From a checkpoint of a small image captioner.
Model: 40-pixel images, encoder arch resnet_bottleneck, encoder depths [2, 5, 5], encoder widths [192, 384, 768], decoder width 128, decoder layers 6.
Training: muon at rate 0.025, 15400 steps.
Data: trained on made-up road signs on poles, 122500 training examples, 8.0 epochs.
Rows from block 3 of the text decoder, named by matrix and row number. Rows with one number belong to one attention dimension. Each number is 128 + 32 x the weight over the matrix's rms, rounded and kept within 0 to 255. All counts start at 0. Numbers have three digits each.
# q: attention query, key and value (stacked) (decoder.blocks.3.attn.qkv.weight, 384x128, the q third), inputs 0-127
# k: attention query, key and value (stacked) (decoder.blocks.3.attn.qkv.weight, 384x128, the k third), inputs 0-127
q.73:255127128128121126128061128128133128128128155121080128128070146000126128000146153140125123126129128134255128129135127139159129127194128128134109128123127130160143120128133144255129123111074128130124128221128128128115128001126125124130128138114104133126093136129125127058183119122128128241055128188110128027119136161131126163128127137000128128128130128128138110151128147187150128099128
q.74:044105128128127127128045128128235128131128255128126162130110122086123110153118000140112128135100128148000130128128128247140255128128128128225128164144128164140139129128135145106082142098181128255128128063114099133121131055129105111130125192133128136120246134129128128128082255077128128139255128129163128176105140119100107177106127149000129128122134130129109116128144086161064128122128
q.76:035101128128135129128150139129051128128128084109113112131125095135130128255112175128136127132128128116132145128128128067091128128132128128129059132135128127066152131128128104255135123126255128103128128000129128121157128127122131128128125000131133130110214125128128128137119158255128128135055128073099128114111115150064128235128139110129128128128131128131130156169128117117066128128128
q.77:255127128128128134128128133128152128128128190117119184083213135101128130067161011095130129140147128116132122128118128255192128128132128126144131089144128120126145128128125127255130116181093128212128128235129128129128128000128156128129124255053030137128129121128128129066030131098128128200000128127156128139117134255149128076130109127030128128107127128123172131130132123218158128132127
q.79:109208128134123133128120128128018128128129000122109102125130096057128128184159255132136122134128130135072097134112127110131127128129128136118129255128129159134139101129135166094128128127068128131128128255128131131137128164129064137130128159255129127128255125130134128157166092000128128127255128082024135127124154123130129124127212158031128128160118128128121128128102086165255136125132
q.96:000127128128136128128094137128129119127128125130128151119107136175121129000117130227166130115128128125105125128112128099080130128105144128105153072107127128140076132128128163130125128127057130145130128140128127132127126146128128124128137121119087148130109124145126128000255143066128128176095128168111128117146115255129121225124124134086128128125103128122123128112127090055108128126128
q.97:198129128128124131128122142128141128128129120128128129144080139107128129125144091106111132141088123146097151128128128223120117128053128128109115126000128133128081132131129123105135131000154128123136128000132112128126129226129116131128128125130234124128063132158128128154160161108128128052000128131255128194090062255125127136151078128243129128124129129128128125126128207197144128130128
q.98:197122128128133102128132142129000128128128082129160140144099133255128128197131137124051128128129128123125134128127131255137100129155129128140118122184128128125129129128128135052129130142039128151128128187142128128131133111135128129129131255112053132126132142124129128135117132110128128129179128004165128130123122105115127094134122130080128128129157121128128118110128116000170128127129
q.99:118126128128147136128126134128223128128128018177087129107224135057128128156128121144128128127128128084173129128158128106136123128128128129151135135132129130129135205128137128253181130104180128053127128127126128102126128133129128128129129049093053129129141107107128129112000122222128128128137128126246128103165023153130139149124126129255128128101123128128133117116128146098120128122128
q.100:131128127128133069128202092116108128131128000133096096135119180144126117000135042105131114142118128140185149128124128255255129126128128141111135125120119127128146118128147093142112149131255128102129125121127121128145122018110122128128096000255129130128118112211125128133128128217128123116127128125198139020147255075120128061122128148194119128136111141130120208127124082112127135132137
q.101:174131128128128122128118128128100128134127095128148143128151120098122126139140099077108127128123128127125128128138128167127127126133128130129128138130128129128130126128126113055127141129131128113128126148127126128148136150128134103128127096157128129120154129089139128128225217092128128131162128126089129138132129089127128209138136129109128128135158128128123094128130135040134128128129
q.102:153128128128124128128128128128128128128128118128127128135129128134128128124156128146131128114128128128127129128128128131128128128128128128117128125128128128120128136128128128135128130128135128140128128129128128128128128132128128128128128129124128128128137128128128128138128128121128128143128128129128128131128139128128128125127128128133128128127128128128128128141128132119116128128128
q.103:097128128128086129128104128128168128128128084116222146125201128079097135085125129100162144123131128085244131128126126202144134128122129128127129147060125122128090100128125128126127128129074128089127128173124128105160120139128128120128127152129131128145139085130131128182187137120128128248089128193098128126190163122155137120128129089123128128124092111127103142122129195180199128133128
q.104:236175128128117132128174128128145128121128000128128129128093128255128128166098000104255136126125129143160085128107128255127116128012128119127128197255129117103121140127128166000088127124000128177134128149128131124131128012128130116128128255255134123121180138145148128175226128087128128182115128124137128137141106145113128218128128129000128128013128143128128158121128064154191128149124
q.105:076128128128129127128000124128000128128128037137077144087214138255133132109221139130123128155127128162130133128114136255156183128142129121051132255128129137164124136128129119110126126130255128137129128203143129127117133126132127129128128255031139127128000136150130130129000195117128128247255128127051128163076227133128128049138145176000128128141059129128125164118128115154191128127127
q.106:099127128128162128128145129128246128126128072100132124135131175103128129196127117096089129166130128096255068128118102109128128128143128127134144172044127120127171123128144130137132127128094128098128128032128128127121128141122132128128123025129093128104075128079127128231255126161128128146000128196199128160147091164132128131132128126137128128114123128128146119116128134255150128132128
q.107:209133128128122111128195128128124128129130149128158056126149116042125128126157221096203112125128128127097112128106129110186132117032128128133126082140129130146162093128122130000102128131117130174143128255127127128133128138127128128128122083129121121126129129182125128179000156129129128090095128130147128090147229097169120045128124156118130128128165150110122198101134158035128128133128
q.108:203133128128164123128153128131248121128128068123157110140133127108128133165136114061142128122140128147044102128149128098081134128127128127112120138108127128113131103130129122096128129128000126109127128011135130128130131113128136129129126246131128127124109128116127128128169124148128128098255128129080127130130064169134129255129130107255131128128066128128136123137130096129203128138128
q.109:132128128127117128128161128128000128128128000128132124129083133061147128146184036145079131128129128124137179128125125043128255128094128127133125109093128111124130139128128124000128128126067128219128128006127129128125128131128167129126129041196115129128255128128128128149202255255128128139255128139088127091123130000129128110128149124116129128211123128128144132122129210076108128132128
q.111:079120128128134140128136128128123128126128119128126128128113136148128128160117124132111131138132128148128131128128134139132129128159128124117128074110128126134123128128143112137136125129122128155128128127132129125128127151128128125128134128156100128140127125134128128121073128116128128147126128106135128126129085113129128129128119128127128128130128136127130116128128126179137128126128
q.112:134128128128129128128128128128128128128128096128154128128089137119128128059128136128128128128114128091111139128128128099128128128128128128128142085128128128128115151128128132127128128128125128156129128126128128128128128128128128128128128234128112137132128126128128128128133128128128128174131128117129128139128129127129128107128126128131128128128128128128128077128128127138128128128128
q.113:127139128128129128128128128141120128128128128128128128129128121128128128126128128127127054126128128117142135128128128138128131128128128128123118217128128132128112134128128128129128115128140128100128128128128128128128128133128128127128128141128140128128122128128128128192000131255128128129150128122128128099128129125128128154128128128128128128128128128128128127129128127137128128128128
q.116:132128128128127128128128128128255128128128168128128128128126126131128128128128127131128156128128128128128122128130128128128121128126128128143136128128128128128128128128128128124128128128074128150128128126128128128128128128128128134128128128128128128128128128128128128128083127128128128132128128128128128128128127131128128129128128128127128128128128128128128129128128133120128128128128
q.119:126128128128128128128128129128000128128128095128128128128127128128128128128128128127128128128128128128134128128128128128128130128128128128128116131128128128128128128128128128132128128128128128124128128128128128128128128128128128128128128191128128128128129128128128128141071128128128128127128128128128128128128128126128128128128128128129128128128128128128128125128128124139128128128128
q.120:128128128128128128128128127124136128128128129128128128165117141139128128128128128128128165128124128129128128128128128128128126128128128128139128097169128118128128128128128128128128128128128128102128128128128128128128128128128128128128128128128128128128128128136128123127169128128128128128128128116128128128128128131130128127128128128133128128128128128128128214128128133128128128128128
k.73:141105128128131134125172140133100135128128166118128128179046054143128128131123248128126255128145050124062129128125136127141135128000000129130140111128132127119098128134128138025131126126145128156135128116128130128130127168128114128117128168078101145128086128132128129255115148095128126129255128099134128146090194123125135111144102115235124128128124127128114154064124126127136128139128
k.74:133139128127126127120130097128129136128128255138115128128095134111124125127118000124120130136135158149102129127060128160124255126066137127118106133128118131128255126128125116000127128127182128090143128048127130128128128128128127000128128147000126135128082129188126128255116155176128127119255126160173124129129203177114077115128128126140128128128079132134124151114137107128136128128128
k.76:183147128128110128117148124127168187128128191180126139094128122124112128124142181134130146138144125077114123128114141232163126128066130128133115120129143127129130124128130168065104122127000128205128128255122128132124128107128117130129126174141068127128075125137128124065131119000128128125080128180126128132174175081139121083126128136095128128128126129128124118141129134142128128126128
k.77:033125128125131127123128130127000199128127089058126122116155065212128128143150087128128135129117116081115128128127128128125121128171113128135096109126133123128211128126131118067127123145221128000129128032093129129127128163135128132135128000143074129129166128130128145150121117181128128127255128168133128083125188145128131069128134129255128128128154120129128165160141154128125128128128
k.79:137131128128128128147140064127130119128128081169000128124045235050126128075129077128133121136128148133255128128103133105127125128116137128072122128128128112128230128128131140134131128130255128157145128195155126127128127127128139128118128123000070158128114128239128128128103133201128128127000128136130128111108103176130134141128128128093128128072127176125128135153111130128133128128128
k.96:129171128119128131147142137127142114128128111131105128143000111126128128065124245131128078127123255078127128128184092128128128128163133128165119130129127136115111128137128137127143171122101127000127128129112133124128128117128128128132128129108255116128129128098128139196206119125128125127133128130127128128116126183129164129128141118129128128128120128144128229155182131119136128126128
k.97:106238128124127127127170001122136116127128119108211128120131255129128128096118127129128000127115116166099128128128139128128128128000118128108193131128147116129000127132126129127128128129157128246123128129138132125128124122128128127169128133111148131127139128165128166255126129128128128128129128103130128128136123146128054128128128121139128128130128129125127089120123120139125128138128
k.98:128125128121129126127127078143127087129128063092074118142231044232128128121114148128127168128127128162129128128127150217085121128087127127153107134126137141128095137133130119181058099130172127242129128130135128126128128113129127129128128122189105162128166128138128137212015127180128128126078128140119128123148123148128067128147131130101128128156134180128128115147128131193127128125128
k.99:168139128128127132129126094130083140128128225109189128112019114210128128132137207139133157107128176124128131141142076000128152128092133128157127074128110128128131128129112126020129102139066128167123128123128128128130127128128098127139128180138122149128147128214128100077255131037128128099149128097115135139107130163131111120147128129094128128162141139112099135128149129105126128128128
k.100:149118128129128133127121220136081127128127197110188128141165000218128128004077255129128177119138129176102105121129123255112121128093151128117134115131128090127255128110129144073121150128042128226132128200127135133128128051128128128150127224067048126131137128098128117168125128040128128129135128210127113144128105125129000136101104119255128128122126092128128050086127129132146128126128
k.101:128189128128130128120125084129129078128128041145102124141115148146127126130128100125126156142129127135128127128144127120134118128188130128129133155118124131129133140125121126129116121129100128092119128117124130128127128160128128130116129123220074128128131128156128130155040128184128128121118128126127128127132164121123187108129133128108123128145133140128128105107125121159153128128128
k.102:126109128128128128125128130128127129128128110133142128127136146132128128127128128128128127128128128118124128128118124120128128128113128128134111132128128122128150128128126128125128129128133128129128128154128128128128128128128128128128128128128120128128141128125128128109129131128128128128130128128123128127131128133126128133128128128128128128128128128128128121104128119129128128128128
k.103:121115128128128135128125160131052146128127152119121119135126163128128128123083130127122114103128137104136128133102142124103140128234122128104167183128128111128134115128131127128114121128066128079130128090105138130135125128129133128162128126165115094128115128126128125161014126134128131136173128146099128122121136222127089128131130128135127128149134125128128096150158141125128128130128
k.104:129191128132126128122115100128128130121125123105134128130255137162121128056115134144126255116121193117112127130107109130118126129016124124124130127127129124202007108125124127132138095128255128228130128116128151128126124135128128112132125129123163127128197128169128128042100129114126127133255128183096134125128107089127207129125134156120123127127125132128129015125162130114148128073128
k.105:092122128128128130119212159129127151128128102135142128137013135145129127129099000128127141128124147114151126125133099141128128130087111128055074147139140060102140145120129128215128135128204127178128128105126126132128125071124146128108129028000127111129128127041128108242255129184128132129189128255127127110125143067128184128110120031255128128106083077128160255129115132144119128143128
k.106:123123128128128123125129100127126146128128217127124128099140255152128128190127210127127255137124188118107128128136142125126128128225129127065108164128128151132056067127128154133114075133073128023121128129109128128128128134128128138121128114082255156128104125198128127127111138095128128173000128125121124127072125048129134123144134143073127128123128143128129184191103128149150128114127
k.107:118163128128128128128123188151127143128128135129234126161120071124128128021116147141116131127129121119129128131201128130120125128123151128122110121125171124128139149130127128159127028114255133152132128115128127128128118123127137128130129079125102140128129128122128131214066125146128128128120128060133133128149097135124105143152128126112128128129108127129128094130124128130130128131128
k.108:111110128128133132126139004081068133128128101077167128026123255187127128255136126128128185150131149076127115128097142125115129128037151128189200110128151147129109104128120155126132135128092128107089128121128131130128128124129130128130127094126113103128169129143128114058150143129128128128128128148129128128138126241128156127128127126127129128125128117128128081164131122122134128127128
k.109:140130128135119128129128107127154143128128070071110127120235255123128128159123000128129124118128129102132129129128121132154255128000130128132128147128124116128139140128128111142115112128000128255136128107140128128128127141125136000080127126000139173128120125010128116181080127192128128128255128103129128128121140128128216127129131132157128128122125146128127000123124213116123128128128
k.111:130138128128126128128118119128139146128128129123091128117128115129128128134128099128129166128129130131128128130138128126134128128129115128109128138128117132127093128129128128125130136123124128133113128113126128128128128128128128128127128132107139131128115128144128126101127128127128128128117128131130128129124140142128129128129127131138127128128128161129127120154130138109128128130128
k.112:128128128128128128122128128128128141128128128128128128255128128128128128128128128128128159128128204128128128128128128128128128128128128128176128130128128128128128128128128128128128119128128128128128128128122133128128128128128128128128128128128128128128128128128128128128000128128128128128128128128128128128128128128128050128128128128128128128128128128128128128158128128128128128128128
k.113:128128128128128128139128130128128255128128128128132128134128119128128128009128128128128101128128128128128128128128128128128128128133142128149128000128128128128128128128128128128128147128128128125128128128141126128128128112128128128120128134128128124128128128128128128128255128128128128128128128128139128128128128129128128128128131128117128128128128128128128113098127128128128128128128
k.116:128128128128128128128128128128128239128128128128128128000128128128128128128128128128128000128128128181128128128128128128128128128128128128134128128128128128128128128128128128128128128128128128128128128128128128128128128128128128128128128128128128128128128128128128048128198128128128128128128128118128128128128128128128128128128128128128128128128128128128128128128128128128128128128128
k.119:128124128128128128111128128128128069128128128135128128255128131128128128128128128128128255128128124128128128128134128128128128128128129128128130128128128128128041128128128128128128151128128128128128128128118128128128128128128128128128128128128128128128128128128128127114127128128128128128128128128128128128128128128128141128131128128129128128128128128128128128128128128128128128128128
k.120:128128128128128128122128128128128242128128128128128128128128128128128128204128128128128128128128128128128128128128128128128128128128026128143153128128128128128128128128128128128128128128128128128128128128128128128128128128128128128128128128128128128128128128128128128128000128128128128128128128128128128128128128128128128128128128128128128128128128128128128128128128128128128128128128